config.yaml
train_examples: 195000
norm: "layernorm"
fused_qkv: true
positions: "rope"
pooling: "class_token"
residual_init: "none"
nesterov: true
adamw_weight_decay_other_params: 0.01
Rows from block 3, named by matrix and row number. Rows with one number belong to one attention dimension. Each number is 128 + 32 x the weight over the matrix's rms, rounded and kept within 0 to 255. All counts start at 0. Numbers have three digits each.
# q: attention query, key and value (stacked) (model.blocks.3.attn.qkv.weight, 960x320, the q third), inputs 92-137
# k: attention query, key and value (stacked) (model.blocks.3.attn.qkv.weight, 960x320, the k third), inputs 92-137
q.159:054128128128128158128082128128128128128128174221128139128151091231128128128128128141125091128128044128128128128128128128128156128128128053
k.159:067128236084195128128128128128128128128062128128058128189128128128128128128128128053128110128081128128128128128194177128039128053056042128
q.160:170128128170128199128041128128128128128159128128167150128128128063213235128128128128128128128128128128128057158128231128128128067130128128
k.160:104128147128128128128128079035128128165128128159192048128128128149201128128128051187128128128128128128128128128036128128170087025128176128
q.161:128128081026128128095128097128128128128128128128128128128128128190128128128128128128195128128128128128128172128128128128128128128128128128
k.161:128128128088128128165128128084128128128128128185128154128128128128128084128128128128045128128128164068224209128128162128128128128166128197
q.162:128234158115128206088180164128128128128128198200128082128115128128128244073128194128128021128128128128128128128128128128172214101128128128
k.162:128128128128128165096112128128128128036158128164128152128128128128010128128128128150128128116128188128128128128128128128128128128128157128
q.163:128128114091128111128128198128156128128185128128128128128202128128128128128128128073128128128128216128128128182048164115128128134162103128
k.163:128128128128128128128128054128128128128128045128202128163128128128128168128128128128149128110128128128128133128128128128081128087128128128
q.164:128128024128143128128103128100069112128128128128051128128162128128128152107128128128201128128128128109128128128181019128071128128128128128
k.164:155128128158128128128038128128128128128128084128128128128128128128128128128128128128128128128035128168128128128128128128128128128128128132
q.165:128128128128128128128063128128128144147128171128199128128128128218128128204128128128128128128128100128128128128202128128089128128128128128
k.165:128128128128128128105106128181106128128128128128128128229128128128090128117128064128128182128128108128128128103128128128069200128128128128
q.166:128128128041128128128128128128192128097128128103128128128128128128086039128128128128107128128128128128148128128128128128128128150142084205
k.166:128128150128128128128128040128128128065128128128128255128128228124128128128128128126054128128128049128128128166128128205128128128206128128
q.167:128128128128174128196103128184042128078128128096128128128128171128128128128128158128128128128057128128128128128178128128102128128127128128
k.167:128089029128128059128067128151128138128128082128136128128128093128101128128128128128073128128128128134128111128128128001128128128128106128
q.168:128104128067128128088128128128128128128128128171128036071182128128128128128068188128163030128094128200128128107095128128128128128188167128
k.168:128128128128128179133128128128167128138128128097074128128128128128081128176071128128128080184128205128128128128070128131128128128128128096
q.169:064128128058128035055128128190128128128128128203128082231128248128128128128157128128207128128128128128128150128083128201189128128048128164
k.169:196128128255064128128012166176202177046128156128128128128128206197236249032128067128128128170128107128128128128042128128216128128128128128
q.170:128245128128128167128128128128128128094128106128074128128128039186128128128096128128128064068128128108216128128128128128128128128220041128
k.170:128128128128128101128128093128128128128128128128027128151128128246128128128128160255128127128128128128101167173128165128188128101128182128
q.171:128128128128128107020131168128128128040128042025128128128128128128128006128128157128128128195128128128128128128178128232179128128128128128
k.171:128128163184128041060077164128128128128128128128128176072177128128168128092128128047128128128128128128128128068128128128178128128128128128
q.172:173128045128026128128078128128128128086172128128163128011180197128089128090128128196128179178128128128128128075164128128128096087128128153
k.172:089197128128126128128167162128128169128128128128128194081128128028052128128128128128128128128128128128067128083125128128233128053128128128
q.173:128128128038128128088128128128128128128128128128128128128064128128128074157201128128128128128000128141128128128128186128128128128128128214
k.173:128128134128128183128142174128128128128197128118128159128128057128121082128128128128128075128128194099170128128128128049128128128128229128
q.174:128114128128184128128123128128128128080128113128128093128128128128128128128166178128128128091128076103128128128128128128128128070097128128
k.174:128128128128128128149182128128128128128128179128128023079128128128136128128067128128128158088094128200195128128128128069128222128128128128
q.175:128128128127128181143128128128128128138128197128128128128128055128128128128128128193128160128128091116128128128147198128069128128128128071
k.175:128240128128128128128128128090128128128128128051160128128107076210128128169166160239128176128198128206128202128128128128128128128128044169
q.176:128128128128159061128128128118128128128071128128159128128085076128128181128128128020128128128128128128128089128128089089148128128128128020
k.176:128236150101179128128128087095182128222128128137128128128128128128128128236128128151060128128128128128095160182042128202143128039128128128
q.177:128128128128076128128128128029128247128156128128128047119128128072188128128128210035128128071128099128128128128128128128128036128128161128
k.177:128128090128195105128176133176221063128098128128089128128128128128128174128128128128128104128128061128128128128128128128128128128168128128
q.178:128255128128128128085128128224128128176034128199161128053069128128034086128128128128128041128015009123128128128053128128140128128144139128
k.178:054128128128128067181128128128040128128128128128128137128128128128128128255070219128128128128128128128128142215128128128128160128128062128
q.179:128128199128051128149196128096128128183128058128128131128128204051128128128062168105036128128128128128128075128128128128223128128128128051
k.179:128022128128128155128128128128178070128128249128088128128087036128128128128128128128128128156128128128116128128147128128128071128128128128
q.180:128128128047161223109128128128045034128128128128128128128128128136079128128128122128128128128128169128128128128128035125090127128128234140
k.180:128086128128082128136128128152149128128128178128128070109128128128128122128128128156050128128128128204128183066172128128128128128095128128
q.181:128128128128070128128055128128128128128128128016128128128075128128128075126128128128128128128036128128128197072113170194128072118128128128
k.181:128128128128128128169128255128128060128128128128056128183128128128128128128128128128128128128128180128164128128128128075128104183070128128
q.182:128128128128210128128128128128128128128128039128128128128128197195128128222128128128128128128128159128020128173205128128128128052128128128
k.182:222128128128128128128128128128087128128128128207128128169071128128128128043081128128072128214128128158128128195128128128128128128128128128
q.183:128128128128128128128128128128128178128128128165128128128128128063128205091149128219128128128128180128128128128128128177128128128128128163
k.183:128128128128128128128128128128128128128128128063128126142128165128128128164136128128128128128128085128180188128075146148128059128116128128
q.184:128128043128128128128128148128128128128217128187128147141128128128128128128213128155128128050128128081128128128128128128128128128153128128
k.184:128128128128128134128013095128192188128128128186128128128128128128128041039212120128128128128128128128128128128128128050128128041128179128
q.185:128128128128128128128128128128128128163128102161128069128173197128128128068128128087128128128128051128128128128128128128128169128144128128
k.185:047128128128128128128128110086128128128128128128090128156131184146128128128128201128128128128128128128161190236128128208128128161128128196
q.186:089128177128128128173164128128159128128128153128128128128128128128138128128186128128082128128123078128128128109128091069050128128128128187
k.186:033128050128128128177128128128128128128128128180128073128128238128097128080128128128182072128128045107128220128141128047128212110128128128
q.187:128128128128128090200128128128204128128051128128128128128128128128072163128128087121128128128128128161128065128128128128128128128207128128
k.187:128158128128128241128128128128128128128221128128128128128082128128128128128128128128007128164141128128128128128134128208070178128033128165
q.188:128128186255128128128128128155128128128032128128128128128128128128128128128128071128128065128128128128128086128079128128128085128128128128
k.188:128128128128128128091128115028128128128128128128128068128176128128128172254128128128128128040128159128128128128179128188128128128128185174
q.189:128159063128128128128128203128065193102138128128128128128128128222187128128128128128048128128128106093128128128160128128128128128128128128
k.189:128128079057128128128128128128128058128038128127128128128128128173128128055128231101067128128081128176128128128128072053128179146128128128
q.190:159128128128128128128120210128128128146185128128128128115128128180128128064128128223128128128128128128128128128088128108202128128128128128
k.190:128128128128160170155128161128128128128061128128128128200128128128128060128128128136127128128128087128128058128128128181128128128080128128
q.191:128128128128128128190096128128128210128128126128128128128170020128128234128139128128059128128097093128178128128128128128128128128176128171
k.191:128128128064218128128163128128197128086064128128089128128128128128057068128128128128140128128111128179100128128128154128128038128128128128
q.192:128128052128128128128189128128128128128128128050128116128167128171128053128212128128063128128128128051128128128068128128128219128128086128
k.192:128063200128098128128128128128128255192147152064183128002128128128226175128128128128128128128128128053128128128128062128128128128128128128
q.193:128128128128128128128128128054128128128128071128156128128128063128128128128128128128128128128128068066128128128128163199045128040128128053
k.193:037043117238103245107128128170128098117128227128128128129128128175128176060128128128128128243128128128098128128128128128128093128128128128
q.194:128128128207076128128128128128128128128128053128128128128128128128128196206128128128128128128128128128128147128221128128128128128128128128
k.194:181124128128128188158128128128084128128128128128128128128128128128128101128128128213202223128197128128128128128091128167128128128128128128
q.195:128128128128163128183128128128066043128128128128214128128128128128128128128172128176128128071086128199128128128128145128104128128128128056
k.195:128097128092128128105128128128128128166177081128128128128167219255128128128054058128128128128128134050128128128184128128107128128128128128
q.196:128128128128255128128128138077128128128128128128128103128077128128186149081128128128128128128128128179056067128162063128128213128094103103
k.196:128128128111181128107032128128128128089211130128090128128128082027128191093128128128147128128128128128128168128128100127128128106128128128
q.197:128128158128218220128128128128128140128128085128211157070128128128128146128084128128128128128128102128128128139083218128128128128012128128
k.197:196128085204128173128128128085128097128044128069154205128068128128128128167128128089128128128128244185128083125126128182183058128216128128
q.198:128069157128159128127128128128080128128082128128128128128152128128128085128171128128168128128128128180128164096065176165128128128128128128
k.198:128128128128128128128217110128128128128128128166128128121128128128128128128128128128128128128128128128128128128128083128128099128128128128
q.199:128128078128128128196128128128128128068128128216073128128128128128128128128085128108128128088128128128128128156128128113128078128198128128
k.199:128128128128027115128128128079128128210060128096128128128128128206128128128128128128128128128128128171103178128082173128128128128255174128
q.200:128128128128128128128020128128128128128128192199145128128128073128128128128088128128128128128128128128128080128128128128128128128128139074
k.200:128128128128128128160128104128167128128128121177047128128051128057128128091128128093128128128128164128128058170128128128098123128128128000
q.201:128196128128132161128128034128088128128128128128128128190201128128128145234160162128128128128128128128128183128128128156103128128128179080
k.201:128128153128055183168080033051128128128128128128142206128111128128128128172128128199128172109128128243128128087128128192128128128133128128
q.202:128128106128062059075128128178128094128045128128157128128217106128128128128128128112179128128128128128128182052195128128128128128054128128
k.202:128133128128128128128128091128128128128128058128128128174168128090128128172160128128128201149128128140128128128128128128128128128128026128
q.203:128195196101128092203128128128154128128128128128199128128128145128128180128128128128128128128114015128128083088128128128128128128128128069
k.203:128128121128128056128128128148128128128128128128147128128128128147128128128106170074128128128128128042087128128128128077128128128128128086
q.204:128128128128128167128128128128128104145128111128128152162215108137249128128128128128128175079128131017128128128128128128161083128128128079
k.204:128128020128128128128128128128128128128081128128128128128128128128177128194128128070128128128128201128128193188128130128128128128128128128
q.205:043128097128128141128128101128128089128128098207128128128128175172204165142083128128128128183193128128128128128128140128128128128128089128
k.205:054128128064128128128128128022128128189128128073083139212128128090155128128128128165128248128128128165128128128128129128128091128226128128
q.206:128128077157128128128128151128167128128128161128162128077128128128052128128100128128128084128067128104128128128146128128128128128128128128
k.206:128128128083215128128140128128128128128128166128158106105128128128126128058128128072128128128128082128222128128091128128128128128128128128
q.207:128136074128128128128128128128128128128176128128128128074128091128172143101086128128128080111128128128128128128151128128092139128128128191
k.207:128128128128128092128128128128128128128128128109128128128128128128128128128128128185128128121184128128128128127128154128128088128128128128
q.208:128080128128128128128037128128128128178128128128128101128128074128128128128128140112082128208128088128128003128128078128198202128083128128
k.208:128193128106109187135128128206128128128128128106128128128128128189104128128128128128128128092128128187128050106128138128128128128128128128
q.209:139128128128128128130128128128075208044128128166128128128200128128135128128128128055202128064128128028128128128128128043191009128128137128
k.209:168184128128096128128128128128037128128128091128128128128088128128128084128091091128255128128052128128087128128128158128016128128128109128
q.210:128128128090121060128128128194166128128128128128215128050128128128100128128227128255128128128128128128128128128128128195128128128128193128
k.210:128060182128128207128128128128128165128128128128164128128128128128128224128128128128128128128128029154128128098175127208220128128055128179
q.211:204188128128128128128128113128128053128128128189128128128128128128128128128101128058178128128197128084255128132128128051128071128128128128
k.211:128128155128047128198128128128128120128128128038128128213128128184128128128128128128128187128128128214128128128128128128222128128128128128
q.212:128128128128101128128128107128182128128128128128128128128128128128128128128128128128130128083128128179128128128128128171189128175087128128
k.212:128128128144154128128128152105128159128128032075128177007168128128128173128128128128128128079128128128158105128128128128128128191128128128
q.213:128128114128055128128128128128128103090128128128183046128128080128128128128077172128160128128128128128128128128128074128128128128128089128
k.213:128145128128128128055085128158128128128128128244128128178128128128128128128096128128128128128126128128128128128191180128104128128175128004
q.214:087128128186128128128128128128128128128128153113128128043065067128128128128042128128128128128192128174188128175128128128128128128128106204
k.214:128128156128064128073098146128128128108128128164120128128119128128128221178145128161128123128129128009128128128086128128036128128218128128
q.215:128128128128077128128128193128128128157128128128128128128128132128128128128040128128128128128128128207158128162128128149128128128163128128
k.215:128180128128128038142128128211196128113128128128033104130128128128128128128128128128128128128116128077128091128128128128200113128128128128
q.216:128156172128128128167128128173160140128128128128077128145128099128037128086128128128128128128160128190128128167128128128128128128128128128
k.216:128128105128128128128152128176194128128128128128128109128127128128128128128128128128128128128128128128092128128128099105155128128128128101
q.217:128128128128128128128128128128128128128195104126128128206128128128155128128128128039144128128128128128157051194128128080128128061128128038
k.217:128128091144128128128128128064128128128128128128128128128128128074128128128128128128128128128148128128128165128128176128128128128169128128
q.218:128128128128184128128128149128128128128128128128128128128058128086128128128128128128128157128128128128088128080128128186128089128075128128
k.218:128104165128184128128128128128128150128128128128187128128171128151128128128128128128128100058066128128128128128128128166104128128128128166
q.219:180120114128128128128128128128193128083128128156128128128128128128128149128044128128128097054180128112128189166128117165139128128128128177
k.219:128128128128128128128128128188128128128128128156128128128128128128208128128103128070128128128128128128128128128128128128203183072075128128
q.220:128128128128075088083128128128128128090128185128128128128128128172128190128128128160128128107128128128128128128128128128076128128152128024
k.220:128128070128067038128128128095128128128128128128128128128128069082128128128101128044128128103128128128128128128128128128128128128128128186
q.221:128128128128128128011204162128193128128128128128128128128081155128094128128128221179128183198079128128128128128128176202202182128128231228
k.221:165128128128128128050128189128128128214210128128164128222128201128043057128117128128128128128128128128192128128128128149128093038128159213
q.222:128128128084096128128128128128128128128128128128163093128128130105096128048128128128102191250128128128071128128128167128205128128128128128
k.222:190170161128215086161128172087128128091128128128128128181128214165028128128048128128128128128128128128128139128203128183128128128122128032
q.223:128128128128128128089128059171128093128128217189128128092154128128128128128160128128110159166136128128091162128128128066128128128175128128
k.223:128168128128128128128169128128128128128128128128125225196128128086128084128128101128145128136128128178067183160128128128128128128128128128
q.224:128128128128128110149128199128128128163128128060128216128128230128128128128128128128128128128128128128128128128212128055128116128139105128
k.224:172128082170128128128128215119128128128148128128048141128077128047128004128043244128128128172128064128128099255255128128128128128128194128
q.225:000128128176128128033128228128142128128128128128128084040128128128128128038255098128128128128154128165128041128128063128128228128182128128
k.225:128128128000128082128128128128160109128128128081128128128128128131128172200128121128128128128128128128128128140128128128128128128010083201
q.226:071009189128128058128128049088128128128034128128128128128128128128128128128128128159128187128128166128034128151128128120128128171178128079
k.226:046128128128179128128128128183128128128128128128054128128098180128128128128128128128128128128110051128128128017050051128128128128072128128
q.227:128128128128128085128128218105128128148128128128128128128161128128128128186128055176128195128128128128128128128128155211128206128216128128
k.227:128128120240128107113087128212147128128128143128058064128128128128128128175128139155128128128128128128010128116087128087128128128128128128
q.228:128128128128128088128128128128128128128128101159182128128128128128161154107128128128128128128128128128128066083128128128128067142128128113
k.228:128128128136128198192128169128128057128128091128128128128128128128063128128128062238128218164209128128136128095156128128128128128128128128
q.229:128158207033128135180128128128128255113128128052128128128128220128128128128011128128128079128128111128128128128055136146128128026128213128
k.229:212250128128106171116128128000115085128139101128128128242128106128128128128094128128128128111079128128128154059128160170128128128128174128
q.230:128137189116179128128128128128088128128128128174128128170128128128128190128110128128128128211128128174071070128187128128128128128068176128
k.230:207128128068128128119128070128128128190047128128128128213151030157128128128128128048128148128128188128128074164128128128163128163128128058
q.231:102128186146128128095179128169128128128128128128128077083128090165128128128168181128128128128128128128128155128128059085128128087171147128
k.231:060128128128128128128128083128128153074128066128128128128128128168128128128128128072128128128128128092128128128128128128225093080128128128
q.232:128128031196128188128128128128128128128056145128128148128146128128128072111128128128131128079128198164093214128128128215128077128128128184
k.232:128128134213128175128128128187118128082128128128160128083128128128186128128128128156115067128114128128128128128080019128128128073128128194
q.233:128128128095212100119128128128128020134128128128084105128128128128000191210128128128128203141128128109128214113143128136128128128128128172
k.233:128128128073100128128026049128128128128168128128128128171128128146128097191128128128128128128128128128128214061128203128128159128128175128
q.234:128040128203128247129045128128095128128158128128128128128128128118128063128104128128128128128073128128093128128141128128128082142036128116
k.234:128128128128128128128128128185128000128163169128128128054128166091128128128088128076128116037128128128128128128128048128128128128093128128
q.235:128111128128167143128009128128128152128014181128128213128062128128048128212128093128128128074128066128101051152033128128128128128128128046
k.235:128095128128128128128128128128128150128160064128128069128128128216128128128128128128128128128108128128128128128128128128180128128128128128
q.236:051128128128128128097128128087128128128128128128100128128128128057128128128128128128128128128128128066128128128128128087128128128128128128
k.236:089128128128128128128128052128128128128128128102128128128128128128128128128128128066128075128128164128128128128128099220128128128082199128
q.237:128128104128119128128128128128070128111128157128128161128128178128128174128128128070128128128094128190128080128164128128128080128086128184
k.237:128128128128128128128128171128128128128128128179128168214128128128128128170128128128128128128128128172128128128128187128046128128128128128
q.238:182074094068212128128167128128128128128128096113128128128128179128128089128197145128128128150128128128199128152128185128128128128128128128
k.238:222128128128128056128128128146128128128128128128128167128128128128128128128194128103128128128052128128128128113128128105128163128128078128
q.239:128128128152128203128128071135083140128089095037128128128128128128128019098128038128128094138128112128128128128128128128128128128128066128
k.239:128128128128128128128128128154094128128128128045217031081128139128128128128128170076128128128128128128128138128128070128128128196128128128
q.240:128175128128128128032128128128128201128128128128128128128128128128099111128128128128128128128128128060075127048128079128128128225128128128
k.240:074128096128052128089128128156128128077128128128162163128128201128053128128107128128128128128128032128128114128128128128128128128128088128
q.241:250128128128128171128128128128128128128128128128128128128128128128187109212001128128128128128128128128128211173174171128128128173128084128
k.241:128149066123128068184128128083059128128128128128128128081128128128128140168128128128128128128128128128128190255128128128154128128128128178
q.242:062128069036128128217128128204128128128128128128227128190128128128128152128128128128128176041128128191128128128032128059128141128128128128
k.242:117128185128128073128128184164128128097232128128242073074128128064128077090215128128128128226128128128128088128152128128128152128128128128
q.243:128105128215128128128128128128128104071128128124128128128128096128128128118203220128128128138241190128128045128128114128047112128128128128
k.243:128128128128128128128128128162128128128128128128128128128177145167068128136128128128128128128128128168128128128103128115128128233128128128
q.244:185128142054128203055128026182128158128128128128082128128028097128128186199096128147128128188128128128128128063128128128128106128128128128
k.244:128128128128050128128128128091128128128128128128128128128128128128128128128132092192128128128128128128200128128128128128128128128128128216
q.245:128085128128128151128128180128128128236128128128128091213128128128160128128066086085128122128174099128128055128128128128128128165128128128
k.245:075089128128128105128162094128128128200128128105128128128128128128192128128101128122128128128128128128128128128185128128128128181069128128
q.246:128074128128118128128128128128128128128128128128074128128128128090128038128095128160128128128128128128128128128128128128128128128128128128
k.246:128171128128128128217197145128152128128128128128128128112128128128128128128161128128128059187174128128119128128128128128128128128128128128
q.247:128128128128128128128128111089101041128023128128128128128128128210128128128128128128128128128128128128128128077180093128128128128128128128
k.247:128128128171050128128128128128063201128128169128128200128128128176128128128128128128128128128128128128128176128051128185128128128128128128
q.248:128145149077128102128128172128128128081128128128161090128128193128128128187128128128170128128128128128128128128128183128128128128128160128
k.248:128128128128128128128128078154128128128128128128071128185128079128128136128128128128128128128128161128128166128128170128128128128128128128
q.249:128128128128128128128128128128128047128128182128128128154128128159128116128093128090128091032128159128128128128128128128128128128128128128
k.249:128128096128084128128128105128254128128128128128054163162064128128193188128161128128128128081128164128128128128057128073132128128128128128
q.250:128128128128128088128128128128128128128173107128128128128128128157128128128175128128128128128128128128128128128128128178128128128169128128
k.250:128128128114094128128063128128128164128128128128128128128128167128128128053128128128083128128128076128201128128128128128157128128128128128
q.251:128128128155128095117128150128128128128128128128128156128128128071128128128074128128128128108128128174171160190128128128128128128088076128
k.251:128128089128128128157128128128128128174128128128128128067128085128145187128128128128128128055128181081128128128128128047128141128128128128
q.252:128128128128107128128254128128128128128128128154128128128091116128152080128128128128128128094128217128128245178128128174191128128128128128
k.252:144128098128128128123187228153167128128128128128128128128128128114128128090105128128105128128131128128128128128128128081128196128128128128
q.253:128128064128037128128197128128128128128128128128128128076128128128128128128128128128128214077063149054128210128128128128128128128128128128
k.253:128128145128109128128082128128128128106128079128128128060128203128128111128128128128128128128044128128128128049128081128128123128076030128
q.254:061128173128128128128128128128128128128128135048128119167128128128128128128128128128128128159128128128128063081128128128128128128069128128
k.254:128128128128128195128128128128128128128180128128179128128128162083062128179128128128128128128055128084128128095128128206128128128112128183
q.255:128128068128128128128128070152128128128128128075128216128065108034090030091128128128128128128128128128128189128196073128128128087182128232
k.255:101172175128128128128128128128128168026128128128128128128128128128128128104228128128128099230067128128155128128128128140128128128073128193
q.256:128128128095128165064128141070009128128128128128128128128128128123205128128128173128128128128128128086128128045130129156058206128128128128
k.256:128128128128132255078128128128128128128128128128128128128128153128128128128128128143128128128128128078128128128084164128128165100128133128
q.257:128128019128146128117255128095128128128093128090155128187128128077186061128128004128128128128128128136128128099128135053092208036128128128
k.257:128128128158079093142150226163194128128128103024128128121128128128128128128186128128203128128105128128128000128128128128128128128128128033
q.258:128128128128128128128029128128128070157128053128091128128128128094128128128128128128128097128128128128038128128128128128128254128128128128
k.258:128128029193083128103128128133128128128128128128083128038128128176128128128128128128181128128171128152128128128000066080209128128128128128
q.259:128186089128128128128128182128128128128047128105063128082128128128198128151128128072128025128128128176128089128128128128128186128128128128
k.259:128128128128128128149128128128128094128128128128128128128128083128133128128128128128043128071128249128128128128128128059128072128226168128
q.260:128128128026128128128128128128128210128128146128128128128128128128149128128128128128161213128128110128128128128128180128128128128128128128
k.260:128128128128128111088128184128128128128068128141128128128128128128128128128074128128073128128128186128128128128210128106128128128128164128
q.261:128071128128005242126054128128128128095128128113063113128128128128128128128128128128128128128128128203128128128144101128128128064128128082
k.261:020128128128111128178073128128128128128156128128128138128128128128128128087128128128128128128198044217128128128128128128095174128128128128
q.262:128168128178096039128128215128128128128048128128128128128128128128128128076128128128128128128128088128166128218166173128128128128128076128
k.262:106068128128128162128128128128128088128128128128193128128128063170128136128128128128128128128128128128128128189128128128128128115183128128
q.263:102085128086128128128128128102128128128128128128128128128128082128078128128143128128074128128128128128128128128065128128128128114128128128
k.263:128128128128128128161128128093128128128150128128128128128128128128128168128128128128128128115128128148128128128163128128128096128064128099
q.264:128128128128169128128128128109128095128128128179128172128128128128128128128128111153128128048128128128128098128128161128105098128216128128
k.264:128128128128128128128098136128198128128128128091128128128128128128128128128087128128068104128053147062128145180128128128191128114128128160
q.265:128212128128041128079128128128128128049081123128128128128128128187128145128128128216128156027107128128036152203128128105128128156128128080
k.265:128128128043128128128128128128128128128230128128128104128075085128091081128128128112128128064128128128202128128128128128076097120128128128
q.266:128128134128128128223158128171128061128128196128093078128128128128174128128128128059128128038128128128128128128128128080128128177128093083
k.266:128128128128128128156128128128128128154128128128128190128158128061128128128128097050014128154128074128219128128079128069128128128128128154
q.267:105128128139093128128142080128128128128128128128210128128085142128128128128128128128128128128128128128128128057128128128128128128128128128
k.267:166188068128152128128128128128199084128128128128128128103255128191128128128128101128037109128128128128067105149128128045128128128128128128
q.268:128128128128128098128128029104128128128128128128128049128128128128128091128097128128128128219128128128128128128128128128128128000028136128
k.268:128128128128199080128128128128128013128128128216082128128180128216128128128095043128167146113188062128128018128128188128128082128128128111
q.269:128128106128170059128128128128128140128128128128128128128128094128128156128128128128128128128172157128128128128128128051128044128128128128
k.269:149128128128058074064128128128067128128211128211128164193128020128128023128128128128128128128128128128136128091248128156128128128181128128
q.270:188212128128184128128128128128144128128128066128128128128128170128128128128128157128128128164128081128128066128128128128128058101078081147
k.270:177121133128128072128128128128128128155128128055128128128046128128061128118128128128171128128124128128147059128128059128128128100188128128
q.271:128158128128128128128128143128110128128128128173128128128091128147128128128128128163155163128128128128128128128026128179106128128128128041
k.271:128128110128128128128128090128128191128128128129110128128128128103178128128128128128083128128128155161149128049047087128128128128162079128
q.272:128128128128139020128128128128232128128128128128128128128128128128128128128128128047128128128004128128128128128128057128128210128201128156
k.272:077128128128128128198128128128050128128128128128166128128128128128128191117128128128128128128128128168128128103128128128128085128128128128
q.273:128128128128128128128096128145206128128128204128048128128128128128128128128128128174128128112128206128128128128128128000089128189128128128
k.273:128128128238128128128107047128068128128128045067128128157212086128128128128128128128182250114128100128128123128128128128191078210025128128
q.274:128099128128128166128083128128147128098128128128128128128128088128128067128128128107020128063151128128128128088128128128055128037128152128
k.274:128128073128128128128128162128128128128128128128128173128128128155175128128128131166128128128128128128128128111128222143128128207128128191
q.275:128128128128074128208061128128128128128128128128128128128128190128128216128128202128128128128128128128128199066128255189128128128128071128
k.275:128062128128128128088128128130128128145126150036128128128128128128236128171128128128128128128163128128128128014128128128128128128164128128
q.276:128128128128074128087201054174128128128128128128218128128128128128128128128128207101225128128128090164147046128128128089128128128128128098
k.276:159128128128128114128128182128096128128128128056128128174128128128128128128128076128186128128184128172128061113128128128128128128215128085
q.277:128128171128074128128128128128190128073128128128128131128180128128128128128128185153128128063045128127128128046016128128098128095148128128
k.277:167128128128128128128128128044128128194095221128128128173122111128128128167128090062047128128128198145210102177128128128128128128128128000
q.278:128088173155128128128165128128128101128128170222128128077097128128164152128128128128128128128091128128128128199234128128073106169128128128
k.278:128128128128128128128062128128128128075128128128182128128088128218128128239095128128128128128085128032191128128128213128081128128128128128
q.279:128128110128128128128194128128128128214128128128128128128128128052128128128128128166155128128128128115084128056040064128145128045128146169
k.279:128084128128169198221128030181174128128128128128128153128177128128208210128128185128128151036128165128096047128132128128053102128128240128
q.280:110128128167128080080148128128128128138128128128069128128128214000128128174177128128128128128128128128128128201128128128113128173128128128
k.280:128160128128128128128128128066139128128216128128128128166128133052128128128200128128128097128146083160128128155128128223128183128102128128
q.281:128070191128128128128128128128128128041128128151128176100128170128128128128128128057180033128129062093128154128128178171128053128128128148
k.281:128128128117128128196128128128128128128128128128128128111079128220128128128128088128128128128120177128128181128065101128128128128128187128
q.282:128184058213091128073128128128165150128128128128128128128128054128128190040128128128128128128128128128218128203128120128128128128128128177
k.282:079128128128128128128128128128128219128128128128184128152128128084128075128128128128128128128128019128074128128128128222128128128128079128
q.283:193128254128154128128128128128241128128093128128128128128128128128128128128099128136074128128143000128000059128066177128128033128233060128
k.283:128128173128128150210128128128128128128128058128128128190060073128063128128129128087089128128128128128196233128128128060128200128128128180
q.284:168155128128128128171128128128128110128128128176128128128128023128128255128128103128128128191128128128128128223171128047155128128128128128
k.284:097128085057086128128123128128128128157128128128128181128128128128128128128128128128128128128128128128177128128128128128128128210128147198
q.285:170128128128128128128128128128191128176128128102128170128128128203128128093128128146174003092128128221128128128128105128128128128166169121
k.285:128147128128128128128128128128128135072128128128128128128000128128128128128128118149128102128128128172163199128128128128128128128128128128
q.286:133128128152184094128128128128128089128128128128128128128158128161049128128128128128128128189128128233128128189194159128128128128128166128
k.286:128128146128128128128128128128128056128059128128128128128128128128155156128128128128201128128128128076128187170128128128128082128128055128